Weights of a small contrastive image-text model: trained on dead-leaves pictures: piles of overlapping shapes.
Rows from block 9 of the image encoder, named by matrix and row number. Each number is 500 + 40 x the weight over its row's rms, rounded and kept within 0 to 999. All counts start at 0. Numbers have three digits each. After the name is the row's rms in percent of the matrix's.
# k: attention key (encoder.blocks.9.attn.k.weight, 384x384), inputs 0-383
k.123 113:498489498486479481507464531495447464519526584521492494514553462454470432534541505554545583464505468480531516424453557478463528553443465523547524566507542532482497481531519547493512510501508528423452499462529461495500523488483522463577518534491529443526521502535524510480495471470558455572528461452460524492510487457530558514524497464515536568553511514381514510501516496565427402482521525505551472526463490507531475533530509565475525467563536484394509446498423509511481550478455507440442526493578514490562386535458521448500564501552475590494450454510395544536564463505541456496583489474445485556499602382512557460545513477521474433533490481535483532504425463421485510537469530543501509560535518474552561479493446468496478494582470487536438508470529538534551550588498450498493495475472478456512576557487507448520487491512503500450561532534500536547509465530448493527433499532499566511469488560525552516531494520449465525442559551454463478516501526431421515557491518488484517495504451536501477492426511465547562559530555455496513552507484553422506490472444498495462493531503535511571557536494473451501504480525547519492580493551474523476520499447449420462
k.124 092:527539551433458590518456565472463457513528508557560534452486457548474552517503535543502433497513527509473484484455458504542575445485482522575426558475552501494498539496462619501606507498523517521515484566489575554415422498452409563482522505547571526526543482546519489479497571449470545533477460586599532506458472518436489509521496500495527473480483481580516478501502500430464495497457449477516461512491426480563470459572542511502433514526439503524489524457493521498492460481509457542506483503451494494460508549505451513388454540521462497529470523496571464454467521493569457484523501475545510543477423516520463483496504503521400500520517501498517503519458495519489526489557541398527448485437480500480459499444481423496562494550516541607480539490478520524489452554467499524488458513494460494548503546549582518532523506577525483496454529464449476498487529476463585569618485532443429550464512439490479469501535559454506453519447502484467514500544508502541535525515552473451515539514484501555565460540504521504484443486390536531501532437523502516491497530560503484559485515419496474494497491479539513523531464564539458493531554467517473492468408474435554523
k.125 095:475523504498480544501496545509434434523529486533498588462450572454442473450460494471506529492491514562526457556476493524482518537496518476538457550484591592599391584507501495490500523501408475565498537442489553506508443523532546541550531499501562512496518490565488499530528493505535523485496471485511510436500590459505460474516453513521435551527528543487483458523508556456438503477526470477518528408483554397491537458467530499486516517556430455543456527450504483505467459443479470461474514481533488486508461464555492531417495493452499500556488468496513461396438432564505489430497458441540500550474453547498439471488472470537416529531439445465526461464509476492479395534481499504453496515476535507506496475537527538472509489506474546447440485551463490502422502469391525491542510457552522410512570438469509526427545472433478485504558555542463520481430557481497469483505551493556484491586566491515507511486512525454522514488527456581455453496535493484514541523488514482576431467544508539497534418569511509549499516536459517457538541520533459555501516516488532453523490535462584533527449503463549539552481488426491450494497530526530478494440528456490617524
k.126 090:461509512527568566506489442536478514499551497534446475516379485441493513510430525440512497535524520528481517466508498539527583437470473585516532476510505491555511457502463501534470534556548530543404502471452483524533570516530549507460515500528523547536477510483572505441566510466581505532535528548480458496511429472436538495528521500496482518516471480470475486488508514537398447456508452433513579599491535475488505513424502451602432460539535495508515432571520503515439355481627478560464461487535462501494540503511480496554475526475464490481465551463513474439462561474489577525477502527496525485501451484449513530503523485493550541545506497546559535556524513479450463479466474500536586532538574530503493491545473599460536538528460402508533454513518479513546481498488446505553455494480505506510480491519474503488539504543538499499484478437486588497501493482493526524546468544518542496495451533439451471482455504522518501506431556491485529584543519583501514487499547475511413488455534521510454540594512492464479489497407472543505497537473577533571515548465511476543445561466474543476476508553460442478601487513565516478432557507533485465451505505470553548
k.127 095:443539506397508505490505477528528494507419410493491449487496449501509510550470535531373541568557531490550483535464516464484377533490507480478467594478532495514496516496478503624462474497477537477544472523564536461491467479550464484482489531481472459551547460475561509401443523502472504407495483485538482535475448544508523427459514474513501452521518496602461456448499479450505510485510445453512545512510452540461501512511470474493439557477514549505468494427560471502508471470509566412516517533478511486458478543475484499525446448519428511473548503508514489602541479556456500522513553493461467477485551539475514421485515497472516510539509547511514441530531463587534567533486473504528532527493486570437499522500458504500455506546450473506548478546534514571573500525533613537514516485448476494471498463454442495396470532518508508605441436441498547502527483452583493536547504422444572475531458413462491534481488490546459435503474494509541536519432504461460460527480483502459520449513583439456546487478422498467469505436534504529464487466524482540564568489487503493548485483525478473455488488527532457492477468426573433475425454533512517506492527489504524530
k.128 117:527536479468469412474467449501493496418543477484489463538509448636506503497534490516454520450533538530460487539492469479488527540453539504486468505478521436502466454531560547487559510537511518512512571506521429550447409564484483426425496479534500510466471551548491539428527520471487459491414464443553496521450503497476486505535486520495422471490515480510380530481462501531460531501488451572508519499458541503474468529487531515529509468520500495491522497573460500465538505466558577489540494509515492521520544535429495442495618398549492503510486643432468446378527541445519536468487546441434464398449478505463459564552471472551500596556506497493439567513512560542497440536483518490529516526490533521467524518498547449463466501528457467538514459544496483455417457450504453470484527519470509514525605546411441493556551503527450492433511501539480511564492495485516432535547491430469490554506509481481444522553493564488544517516547506538497513558495538494402491436460505476459544485448460487557475470508511508461493546517472511517550458547520489569490477515502443431520487515473451458492488512550479479449491473478514472511459475479455487430464519499477470506
k.129 103:492543509573465526569512583517471531523505636569514555495447539452463531500465490479550519484531481531563490505499520433478521432500470508527478542475557494563447576481457519622516510480569485512453583496489520477530518539465529528526488518500539470579416531480463577522509452543524438556481482525429469501552471469518442537527450482504561573456456547461461501464566441525497494490457532439496516503522446423484479458519483530475510496464511486522438464492532481513488511457548472473472577560532509537499469521439431521507480504453539526468429431545491512502419544488495524449555438492521516560511514502491573462446510465472476498506450488556503495511453539429527422452510469480469469433474500457458560474535512524439523449472452491425421537534508562439549521482508504534539501523475504476489470547503442488550494545489543474458561500481466514483529440531463507492444526539558495540522477499503554439495523442450545514444448472527500414478542453508506485493467531519502476487420510490515452373534546527487591470550491529465546543512562548470466495469426493517414488479473504558497500555426420473443494531525475520488498514475516529610519520492548526451
k.130 108:487549560454543559504472510514569532525490607499485493580534534436500464538448546471534561457460465463491421517488537527495481367502488545468480566514530478520550538466445450517469422534470537520492552478497569449503543494543520551528525570458529509504473431548454501525552450503536504527528551534455522492547540455467472454531497506449502484487488468450504488543516522468566475474538473505514499457589459469492558481527501547528463436445442442468438526464506493468517540576512491510468536507505520510489603499467518482483461461377554457478484435574582493499404485557502541491504475512554530499508456552430429467454521588424525523559471476507482504531497510418508520447496433476489531457525435498462471551527455488511488454547498511474530548519451457446600519502478510543563492505513516479419448523486493479545484509441489467490541512553552520461491469430479536507490574597534476501513512491517547490505513479515431561458446470425510480481516433477560504505491537495469436495482492439478497522524476495502566414551487519442473520505567490536469473489432574549435545518509483550468481451450490486562460515503423511501539483472546583530511521487539528517
k.131 087:537469548452471427433428462518559553545465485452479449471560454498541485419554482526422555443483477513455488532506438437446487549503509495494459504607496560476550483546461473464462569509551488496583513528472434527521488485524507459528561507448406563500513478517512512542504470515488552508428540512458485487516542566521481581487529438541495542461419559386472457482508527414458518519443444513471536480518580546465565570495505461541530503429528518497476550504553427470487521496553487474560593482576528549554545544500509567503558521563533532541506547449523504545476438550485461553492468514535466507533572501558484461597540514456510479562498473465516455457502478533567533462476456516450508498491520421457502448507492449483446578464515542487555504486527452484556472490508492513525515546564488548467539556439501530487528508418479503481494506516444521519495484487508449499497517489471502530441504496474424476490506515517538473563408532546469516474505481448416529548498525511474525506517548561509520505509516491533522526504534463528477482459448516449515509490575536535499550550517463447443485524589542541510494477524561492574543540506475477481453575576521525468
k.132 096:477506512515450489466547516501430472522524500621573469577439462546529478535464575508538488557486508451464546481508537488521581499545573489521513500449524512541440518506463500428561533519597577409481526482509464483462480534482474509496551488457542434538562536479522538530539510452558448486461525538508472476430509406485532477612501469562495470502514426527475488472524492461490493539521530487543534491536412393477471497548490530458457475555531482522530485471468490477528545538463530491485471520445502499497513470474513486493466503475520506557546446531486502454456530470562483479487504530525484469476452553487472563514509523514516519516574470447492508457546553507534438437499567408548482456418545529469496500507470578478474450486500456585530516506527533481452421442535462452505474581504426525454547530499535512574419495517518461430485532558486447467533540471486470503541424502536470497518508517560541520475538459498461455493475505438466488552460451455526464495532503470560431506433509539546390454478534495593556458540447520464516561535505512433442462448442525508528460478449546467496430496411549490494540487555478510501481530478494492518533513482504504406
k.133 100:478471412445567435521472455532552454453528511419429447476498502538546483459485470492421519461481560535478531518519525506571480560510442424456497464530502519467502404586557452430545471494459550512577469505505497562511540480534534487495543514478421439462535494489465558462557551462492566511465488452523462446465454512526554538451503480495436433456438448488527502477433467471451475502488475503482591553522599572509464533493464393553504515439441518529549538574562496532498542455525530467503502518513472495517508521561511458546481510543462457563445499477486457497502501547454494575468498484514487454500445500508441507562534479506527587460517529521560499560531456522499520448484503549472575504477434530465544439541471539460449489387504541513526523479525530507518446483483465478467467445484539516497449504516493445475518479428458556530427437522549562481520501467484514535459506439496512487450446513454433568534502565540474482579498471540542509513527524551483467462567530503459483488553504421474528532495442468476412476472463555528529484430477455502567532565528541527475457554562504519474499531544474536497567468452531476499511501539456529477493531532493494522
k.134 096:526517576538428521558447564484518500516472477530455495451516436444497496559544466540531404450573473438515454446487484506521457556530432471467483492578447531531481492468501457553497498475515473539482425480449490397459513461550496462519514471499490415523508561440502418499505500483534495452552538540444545561435509542505457487460501525509565474515485507548472516505533508536521430500491518509481466474480459543480432530549500512428496538467515502486509436480482511528490504492400452534511599558451608421529516547476494547445441509515426528469518505503466489596518454526412456477489483526479435514543529485506541462516580465490516490472477510549471486495575433514503508540537483461481530494456469505557474466508421552559502433541493543539565550461473549510534514528573502450476552471463482444487473473544531519467458570507478457500485503492489553499487532534530575511553477496575558490419521474445489513466498533561465519478527502481547465496412535467458546437462558579473533463509564501501476479501527476558510488525543536486401529529489471459486588539573599583475529531505529459516545547495550470542487481496519475538533559507489461576483496484486535520
k.135 104:454539517466460582639517539478510528511442573494459488496490562436493489501503487473544527517472427523531481503457542566483470447570513549500511508460487558512553547468521465514467542513469559476529489485482553539578561501518551536558524480381439489565507441468497499569525468585503561462515518451510547476592488486531475460475548506446485464486471541492519494523484548533506445437550481531481536525571532515486546486495469482442538487513498492518474464495536534481520499570521514479476488493488518500481553486507478503486473464453518462497566397508577565527428466582424510495502458510519472549523493497514508484476494520415519490467498560474527450500464493541458508497501422569526492440461420560424492524564485530537458463438510515422455500499484461473533536563492513500552433475545502378406393503570466510486468503479590514538507493427541497480491503500483565468444492493549427422505466489520509460498520474537434516522453467517550515479524472514547439487516520510510464468516450439473476501508430519526519430497546522495504486568471452459503558531508565575432509464515496539517448454487520571555430487476449494533557461553476537522561539546506515515
k.136 090:567483506411495500475429452456471483474526408490520507489538432516530488494448528457412443468500482507498511476512450513474488541523486494495505481503463536487455414561490455475518568540465529452524455513598448522534537501429506511480559527561474508435459495495522488488532535465472467503526523454531514419402504511512508474515497496554514467471526478492462508507515517492482515531497361531494458504512571517447522502507516475494493534494499489559553518525397428482487498428507494475511445560486492544456468547581488440480572501541527554578485580395489546473591514569475489555494564526526439532517537530516488559556441430562526506504378509456488564496553483503450447495500462515478540551476509505469516505490496455432538496430518530525528468542486482539553503489472485554413455503501479486476503445498480562546517492519537520541455547530482527535493565465525440493529505487480509496496519567451463475554528539456484495541518459577490581521429573512470447505536534449449556496525503440499583553475590489548468478519539496525495438550539522480547460519557489470508421559519437466494491473532535475507568462465545499513407471509525516462548564448566514500
k.137 104:429516498565504493514480550550421506489597425588571530445517405415399504591473468532541437529478536493454510434528583462519589534474506504533474461509521494521408545489562547517511477474447495420432461492430446516507465492380539546511549529550538413552468497486509488495467521458496463605510463502523483467508482502492471492453444482479543527432546409544563567464476479474509445494495544496475476494467468497495464451494524461522569571535543448489529483478489534512465500482426504482505517536507454508468524458522552481509493587481452525523512518483427562504493479413449515526509507526465473520509439475522547519448534538531537479489450528536524553525561479529496529517493540495516494545534545465524566551489455478549492508471532531490430510463498523553467479463484516521520483509495474484482475439591482445530548448470503493379533478475429504494520496548528518518570511488546498471550559497544484458556526491526465500421505529443410499547522466522503533540482521454571457465538467529475510486547602434601492556488492470495563512526513484500472525489460488476531463431460517511538561503481460468445492479567500558488505491504566509471507496489528492498
k.138 092:514541503482536510490393455493522511525427556476471436493498479527527546518443518460513561421533519467509454494426488525509502374442454526471514580493425499520553494467479500516467471499496543546441464452484446479462484537497436467519555510520578453491436517483477478493488504462491501546471502447455522497457551539498499496476521527491569606580559504501470512507517490516499495508566532552547496459506529511479528533517514562499396453476517516464378467508527513493468446482507514497487478535487565467535505549425505450546536504471500476497489546521500469540534459416456550461544499508516469449486566542515566459486500454599461494493458483522501526546532534514459510508498496543469434540480437489462580521453485469497505499539498461466445470502508550420460515516474524616522523464487447520473493521512479433487531532483483487435595543483482521514552441500543456551487509566462607486572430526481541454474507538459499564488527447478535476488479538585450625563464543518466484459478477518467507458442548498510457514545596483494500464466508515468452499435478451537450528496507371508468492550522530499472503417485516459483445488504497462443481507436455430494
k.139 105:489497496556529507519470522534503484517592502560468600536518481509482581502561448469623526494475465355527490511522492540426538573486476564483527550455518489487461483448509505532454487537468474506465417461411434561485411473492536567486547529502598504499499536459578424507417458491506536512508467531530493480468476539501454528482486533490540535504606532432583520498489442486539470472466534479514432480439540461516500511549522565491499509502539478539504449443409470488432479462524475466429501468526476447430466472585405501448480533579435485504547525482475504522533513435436550508527511488492527538547493501511507507505488477499504450527483548508509518509487477502435496532577532550467481532512562510497548562534517509523537507471486512412427460560484547540455498563539488525492554468492508492514529509566564496546590542513465439415509498430435483524510564520487505454520518543485580523477495456494542414491499506529525485461503517439509528496442504486477554465478516502534527458471481568527566500466611557555462483475477484455500520492460527529518510482457506502508505507490534484486519513456480489475518464510519490481494492481574390495506511413486446478
k.140 099:525465419483453450520508482493508533533467512542441402561464502481573441457529468540436545516439493565441564531497507545521551529501503508554570457479477464452560451515471520506466494454485481465504553498522480531529489560490503496507521479534418482486488505537496601502544563424516489557501522489512518531434561436592521532523410494549458502472514466486522562492485498555468540436485441469507474476524457459548494490482522438549540520515441561503579484488493475553551548483577542519468505498474519512565580415430493478435514488507534504498486510434527558509471537557535534473559478483537479479528440510492508461533467479499570587518501405446501572471547527492529440438497497466578504452442472481495522546477550532469498484483538516534531495631464459426540490471502553520475491521579514452558533531475527537543519515527507608534462471545556514515441494466469489442467494425484501527494421506537479467486465479477540459511451527535472592456519519513481463551535562510566520550582528470511451462506499603506529512558481485530503455414473506486497488551506475496542479558505552520477529459514438544476478511481489535408517508488441479439500455513543498484
k.141 095:467455504468567543503514493480495452538484470459522611516595491560486522517566511472510520528538474516489469472561473550497471539496516503491566513551496494473490504472544504531488490448497469436525452556569451510505531466590453542478526526496446481483499453450553503507493468490496542458533489500435482527534431541465614567458519536437505515431401476487550483580525481427543450430444486516411500514504481595506451470466458471459534478426525448445470537547534559508487474444521552428486549497503479485428465519536512504531461510511516459471509503499498436565504447461441521566466505475538493518498467523596425504506529472433448391500508568524538533528525399555522535523515464536501611498487472545508547545494459496505486568483468589532411500393473479539469471560522483476456469437504521465485515449544495450489534499489467505480447562446524521500502445541522543506517426496519482454508539571455485515493510471511527481539467485535489503440475490421501483452497462518469454451502502430457549536520462477496467440471509606530473571492495459514490580505598500550556504467505454476523456474499546504492465459468526496518507498504574528480526513515467536538
k.142 098:441457552487552472577482508446513549434461505429569420512555494576502468512491503473508546532500502509558545555509447515545425480509561487535557445506471514424487462531510486456470503469529452461625442477463590446492570505514514475490439452487464506466575482494505522545497506538466531462511492534474572482510566580493526567477566487553467491490465450524526509547450529456533440460450432503464565545518445579538521481466473473468545570466496524464520537450523471493575458550441502493515555438460548445486487527467529512542488435520515511473525462513493481556498509563513472536477507476463584510573431550479516406529540520476491483504518531456539515506492464537476443470505527500479547507518449536510523535493441499552482517442534507507513487440485464595401494527447448440508532468461548495501490486487504575448483560491441530564515477477521482517459514533516488492486498416522580454578476505508517443504553514559499552536469525607513529487428481484486475580459546471474496487556513478505483488534475498471533390491462487533482512473461451569565527564530502501474512489541478488555500535473513497518461468410526494567466412544548422503502536487520464545
k.143 105:544495414444428494426509490480475461478443425495531507493485435537558482460486497546485467506526497512403490513542495469519503480506510526463499497432519508483539480521535489510501457451481473532421465500612451546480514514448471424448486503517507539440505544480500514477456489510518434495444496528564500551460469463529497429532429495530449461485613452529465539488495402516497495538517519475520440540463481405476481510480499522445514535468562466506605539433448446482438494474426495522579448495515497555515521487526520464457533478509462534513533530476530506473478498416452486436531520435522477512452445509519479548582460567602472504486514442509497608506482444519498504515506556444515524551509525518562508544486509431461548492599483416547518558529461503536472461486535467518448545532526459572508544423455511499508489497546494487481471495597513563548524546548514447512561562484462550576534470512458518530505476525512536509476542496481548497482436515474486525414494417486547540463503556498538490488463542527517469458472493493483499389544514564521486437404524503436575430544454477476509503496520496487523580546546534532502472530490452489469476496449513471487
k.144 100:511501469572503491506508530549552521500507535561491484425531545435494458518474492485492532505468550479494551470503517459410533427475473476532497503517473486505471501513520479492433519492458501586459531532487539526550479507419574575509546506445550499487466488522515541496445433513497459510531486464475528452480525524536434565487482552470536554523508517424560517462437468445518505402451514443486549492407495517543509490573478535470508530505526507544516525462484470564401552500520577514459526493542440539531494465496517485599510500577498521464490425422486480529413491459478517542513514479467495479466543557504552547506456542487469481492504487523458470548523562470499535464537478543413488531507456438493476543444604505477468519472456473476448494465522511452534483607494508510491479490506512465538486450490537527516477529439570538427580580478492488460493507559484466473513494517509539421530559521435549401478546427487561465451474583476433470559482534537533416564448510456608517432510498521536464469484512501473486528523468556399465506506524535528498520423440480506489420486533515479547445541497513494473465467531515440538529515601466498426507532506456500522
k.145 099:559486520469581428503493445448422443572486504451484514488481445522552484572526475474430495513453507450514471530481417496533451575481484541563514491558497510508490457486522449592481517465465520412483443517522502451496567480540461517490504478427578434514529431464472469489460432461470484495553465523459473471467450531502614525545507483590545413526480442527441463507527531463510482484435493498489554482464432492471445525438498459509492569426507444527503452486491476487528436508418547537502505542483515459431531515471468536473471488563514483488494525530534483543432506527519495522454482568495474500530517520479472454410519457458516502460514574430515528511537442548472542546533524540548511503598542555522477553493548417510538545498491518521518490554542459590460485541492534461513517535424506529440533531461478481494413549533514480520478475441524499564508430528499479520511475415407520511514504380463462568490485511526495458559499483491476498517470465482536493461504540525443511499517485522496539541444507500582492447522587472531453488503506549463523439511522537488526520520494554523453533501580418561469523440517603491569495476515494489501560500485516488516
k.146 098:563506554450508501513445515507551472468473435487460496477457494497526509547471480432501451520514536463514470523481493444480432491502422440544480555563537499506513452478502423526476507514444414521479484517534477471521493484511469521475467525435482441523492488466467491478516532453503512502500523527555517498564477540508567472601518479472539532501447491548449439489536517409453453476471541514461521435449438482422491544502466560523459482417489543609377498481549480513410447483477474500529520517456481477403496510481487608503483478482518548463601524456545509532448435544494520497517444476539543427530505546497476510501538456465480529537521523550529569455480465496499507498506458500490452525436576457480461586536431504463542567446471455471504457465487483516403437498480527544543521406471493459499539535561532482473492478482476462434503473440492505489521557569513482529521468436486412516462547434456486482510432480471537479520391454494586479488505462520519546495480522518478497451510488540525545555486549449489503473479500515525599497494496537414487486475494529470509523532486547560454471538475572525527522482455553444508512513599524504468516417451523579515
k.147 109:461545461479459527473444497449510477461483497496523484572461482521477501442578476575505510474481529505504541467502495480533519512477523520495510481483429473491506464569475542524463466564538490470522542507540506468472547504548450434438414457526431540529531542535542528534512521504495415541504496465482504535480518471462523459563548421531428472447504490530423504502515493569480535566495500558528527524491554521515483523511467504433520502533533545400530518477476549493565553486566471500515477524454564467578500497438455459474578388496441492496541540512453518488622508434481448473490517439558480502447481483508470558618473497522450478464496479464494477498478524500445500348432516488528509507486527480495528465496459508458464480548547517549486532536488502459554498509520469532476522611520495513556577494372521525420428492549502466544501549560471519541538440525520491472496523579498581553509476537512559524557530516460542494451582475450541512444459497513490493446528531455542493550504568569458444466463517501444479473444542522466515469530538480498490444491527544509486488542527399509475537511458453463560512586483484504474529538519461448482505564517451495498
k.148 096:476477493436528519492638486473587442507446505474464516486497474536498495549498433494577547507506518514578498529508461459486526524523515556489492418460595486479546504534487374410471505559456562462461462506527538496602533507479542545500452503403533526434540507423448507482554492470468526481556461533484519507499500435516486578516477470514523549575546499474494564527513485494486490498544497452538518537521504439475535494454483493511465511511512472581456532514541515514549413598509434532488500521493544429497626501568542478455519491495471496502459504551544486571476500589494536523459485493504501461529557522510494511484561511528472523459460548530485489531513458504491515529574470491515474478464400560498511436517516564423551427520524496497587505491529556478533434548519534536500473471449490525504482513556447504550450584494546463497513526483546480518495527473513525493526535463553496524466500459528525596469491450484547554528453482479556536500579429481459509472451465491521508500498550504540519510463474540516524470498517545581472568466492488469555445596492538495515511519547427494529512517504558529479504490453415481481480446458441478541522498579545564564
k.149 090:488495449508435554437608458552551554465496531537504425530505494602441534468475456595456542505531494509493552541534491515528516509520507490437512484528492513443542498480485510478470523482594481562472495539551503463442476536555504473483544505509477496435466482508486481468531496496478556478468492493412445523498464513430470536462545491531535517499519498537532531483453431516576503512505465505458479480500500540498543540485522418454515441532499490540542518503512492512513484586479488501535474533480587543548469504507529534475550509533474461548472493508528512495482470556480471530443473507573537483526513433611520499496444454480541487418553513541454474436516497548467457525520416495502473439532413491509505497494505536518439473575585467545535448494556514482497534451500503542561607557513547571532450521450529495502542555516502481515423550435563452497458496512512468493493492470509477493448446525437523540483560538486485562499522536515535472443514573564439418482562555530413554484499534592438516537537428469501464438549533506555552511524467542561469509562468517455553543473510475410459514386426502518500556517445451574528477552503510528473493480526495474500
k.150 089:464519471496440512491562483504518529503495612517519453494489475473536504510479425475467499465429555464439445491547552499515517481576445472508596494487507417575578478501503511518466509500543516532522487511470454432558561493502573499492522456464491491497461449518549503461542455527446508504522527505465472441577568472489480498469516512544478479537518571477453542533445564456475559491445510427515457447508495508466514468552544482525493496567433507525568543505468453500530546580532430525462550519504556530578537468629497507541606449451510479504491514513468546418461523520429518538554520504553490523575448508444467559526521489481501578502463519442497494501531555413517487478474447446507441485428465491527513545529484586507510474486502490459439558455527486383558485472488515496533498518613516516475408511544511475546490511456587456482502533467481500530523544519501441533486558491514449539514495485526557508561492458495495529489448514514547511506430530534471459475510480443531446505479531472471441545519462513495518508524515498463532496445547479414523545509486543545498514506539415499456548520498500493605484516433473559456453501506445400473515540544530507543
k.151 088:579483512496554475504467529476579476592478538538537505539527538447529510488539474485489488448538527488561450447518446576489484523444502513473469478500516537514496487520483535467545565517482496509458487489548515516508510533456500514528482543566603474629504557516493505496512447447488509520520456554478455562511570558460484516567532520505564503549481445544482542480483397486512480552485495532509439458456458515510562454439490460485511443477558475467414479543397565453474508517508542474468493503556454522525483480457543556374397467530497560559498511495483584490561455482546416501515440559508461467444559527559498520520501519502469491531565520520510534513492537534516522589493512513472545611516539431528512505509497421509506589519546547507507520514499493456461493510514498489501450494539541586496594505563499484458536557470512521454483480489520517517426527515472551416423523552523517467495526450539477506480500498550489460522465548508499420472547493554449471568501507423561552564519497494562542494471489459525527562442527519424444475555502509521523469495500496450495541500506525437479537491576514553508520513503524527611522533453569484539469491500512468506
k.152 104:499479481465540503470472503506469529519553504489488487492514501505515479468537469603503523435579495504526509442457482569514511567487483483549526527460548432488498428445544448492458509443565538460485524441545423451539465470526447473444479526427552489472512486362455459483429504431485548533535464442473483494515406490466543498526529458544481556538575535506545497512491469525512457483489501554407400554513481530493510523464529503491499495487511457522504503504495492468494462522497486407586508511594559457538451509481511557520489478540492504467457454542469497589475478511490432577458450448493486511508604558512509480480567455531404449469474522500468529477528466497445486557477547465547500470476569450530498523505499404616532492551506489524453475480447627478524478506541484489530491455472437471526513563517549471519550542495473513509514502553520577543507431490538484546534435463495526542473436467506516487506507502510436489568415519466486521550483476528445511462494513483536544551529509565503491541468498436548494469488576450476470576465517575537561510500528549426430536513453511443508487465521469497491563480498515530487571519456491507532524419503514530516
k.153 078:496503475513492474498466441495522567481524466516523485470573573472488549488479528532577507527460560454447500524469527444480447509550519482504500471464448541463443426531468443475534488538447493559494464539453471457555503505523480478484500405568495543512445455466460493466541576517508437410488499532541453440520489480459529448441509537484535438533463497534445431495510567480450522483478426565520600544423558513512473483530548561599505549490432489548461518520559450478529470518481434494505467514525484490459517493483513521555514474508545548487495495423399534458463521436421533482465487511447474470427567454460541492497504503522534450446482523513550522563571524490505475406491490507499461610580498536559451487503542506521536531442484606419513538505490478535515460478488521526490473517455456472514500456454508508513428469505467482507449469414515492455601459450465417430525548504464508461478436498495477540420518485558546478478407523523514481507526528550521475488478454514515497534461444488514511548509513498490491552503520506501552544475473552472492500540520501596541475537571491523579535561492467512462486526498565453516513505548506552492494462523540604514
k.154 098:506517524553497469599435500511472417492483483577528571534472552486489552549483518539485521544502573552473407457570438523503573504495528492494428560530460514489440596506487463525493456510493515539494474532499577578446430528465452574481575542522528555579570502548507476466513525546498489534508553520476594496503549530520412483527499481479538457459483527539527499513503478495470525504490499575488522479474479445475476497493452528490525526491437503529490504553550460517435536471455510505542496514446508501479413548501521497434467494521564504483550532513412491464523603515532536480540586487449491535523462502495507471460461537432480505549467485545501526533465497461510525483490486520498567502454506459462444439571458550535483483429468581557476437510537445547532562503435467530468521528550515480471497445473550474484501509507503485403548477457475506480502501422511485478489510516527467505454540491511528546422448478540477432501513514499387441458453463464497423432439470555476514520489498389494504519551568507504479560535433511519471476540525468491519480461493458539487504443452534481513511483443582574548497521543536431486473556445545479528421486438457485459
k.155 097:420542502484486445518476486457501541563514516518576489472556485494519533555549490508511478530489559549490492434565540438522566508462448473501488526474458500439503533553491561475513428451526502406504511504513449540501527495463605479505469508572490566573538550507503455478518575536468459517455520489512485527418464446511557530541588513538437508526487501431504471503515500540542461518507475465499486489458492544531505562514419447487581505519516515442545540518495469514593520486520463528533461436458500559503463467467511485471525560552545570529465415479396511462597582455528386459461540472436499557513543519509504533525442532495539437525397491579492499573528432507493548479493462544508505497483458525477507548486539522540508450544477538484501579526551519516478495477526424505445514538482534475488464540501541433434494442514474481492495508501504463439493566533489487484495453528418554457517514605479467477540512500471542448451494462535487494470460527469489449486491479494503482470553550459491465492539550436410465477468567453435471511495492560429493540462513434516504497546437485494480504483493482484472513494564481496454503514532478606507457592478503419518
k.156 102:452513445496481559512533541493507502514453567537527484564481528536552487477466509472495512519425512465479584579457454496517436415516528505501503441475530461543546507500344533465449426489510462467416564530469554509509549552498515544524524433533500557405453475558428505459509559523460516429468458499477470413551515449556452433429512510467471461511468489436547512449472521542533505430481512484499494505525511498448464497499484491561476475607416514479534520480485537480583531521592512493476449469416537512521548473488485447466576486504527460559487471531532489513500526530482479473489570511532507491440517508542510516540461503551504534510543486447528410489497524471496483448491445445483516468537409540486504474534562513493449463546494461494445571546475515440510485420453500498514548608536514517505493557535469460520536506432553547589519565489489505470464582507431506471511555467509549524525503478509509524490555464456489563539469484567517480486546505456505548555483442458504540512482536499463519557479449494564577499507497550514515457478538532471498471571448501473540470524503432555434476475483511463536456537496450569467444534434489501469473524499540454526
k.157 091:486472503554455483584434537476513483490511496512543458485538572500469444479488577483483499530561533493501499510499493490479466530500515511423514561462600496536486604459530558443517543476526493453532499504512469515405456490472503545506528506530548460519498565448421508563436588440494505551475481481539472512432444539523478579513465519435509489491451469500521473507471503466593501520534486442472465451501450466493456480407469482488427544441509464557424496506518555525453451488439542463515478478501412469494533518506565528480418536466441481424520566532480530459455541461527547487513493527489549522489489509508422524494484508509506440509442538498444598528508581523542481544473560516427483493567541427498480547426544475502539538489525520526516539512503514578427543546478542499460479419445532522526448388488559507511438482438463509497515555492499516505509544519521450568491455540505477496523423513418516498443534534542508486502505496513424529503480500457474480544532544503549452566526451516581543486476487475429472533429470466425510412484523473479489467421483484503504500518516548520464472507481561534519505523502570523489430526490525526514421434520580504483
k.158 103:517525500566494459548456451481432584543543471475477540521517471445536569490524525550529474550477465484508530515562510511471536528533473432523518423467467480441532513489551519471486468487508469468562497488511511522475530497486518432560522462565415509512520555544545521510593494583533472480521582484485520537479504515568469460524491481487514491508448478489503527480529477596453551531531513483523516506498528589531435531535446452490570529481483499474557525533489489537533588559454500499493508486479511503502517451522536473595595483554533507516484451443493478540526464488463455476585553469469418510554444429455512507544486565492507494536444500454506462474539447547560460443518451524463541454491426433498511477482516583534508491463451539464482537488490486579480538468484532508430545503478528507409554438436558480422458483463555550506517518495447446414541556459497485529463454527488576475499544514586545502556514498491489456452515506518551429440521537515454528431449509534580503508484487534483444483555512513371500561520424447536512493520507511575538550454512482537445456511525494533524516464447512479522482561499479535427405531536495465528450491492555514495
k.159 084:529494447502532483495558444565491448506512548486513551522444542528527486457475512492414454498511465464485498539527509515474532560521490501554526481496435584569510458519500479538480529492545517453530524489544413430526571478445464500485427550419465462475490493496469541471569468500510460522502513520493568506518437488564517500524460478496501475522460567510487558477471427501425561433477487485595504473440514444426511539572497591555495468457505473451550517506445558408545499525525482447480461537426468496554456470473413525480523440438463530520567561439464533498492520548520509424487525537469490498450511471460477552519494484480509521555540472514461564408496530507530478583576458497563538481519533528423397471583557517465505463531547455418488482455522487510506465467499475455473461521510458545491546467540490518450420518504541458456496428569511515509468540489501508471501495431500462630426503478543515513477488459472569495479477568558502532494513514448438554511536486460453428500529500458568559493509487522451503477549502486498548504491548476496496559500508431498512531504504536443471415568439491454502526537552485561520543484477518428461490484480490520455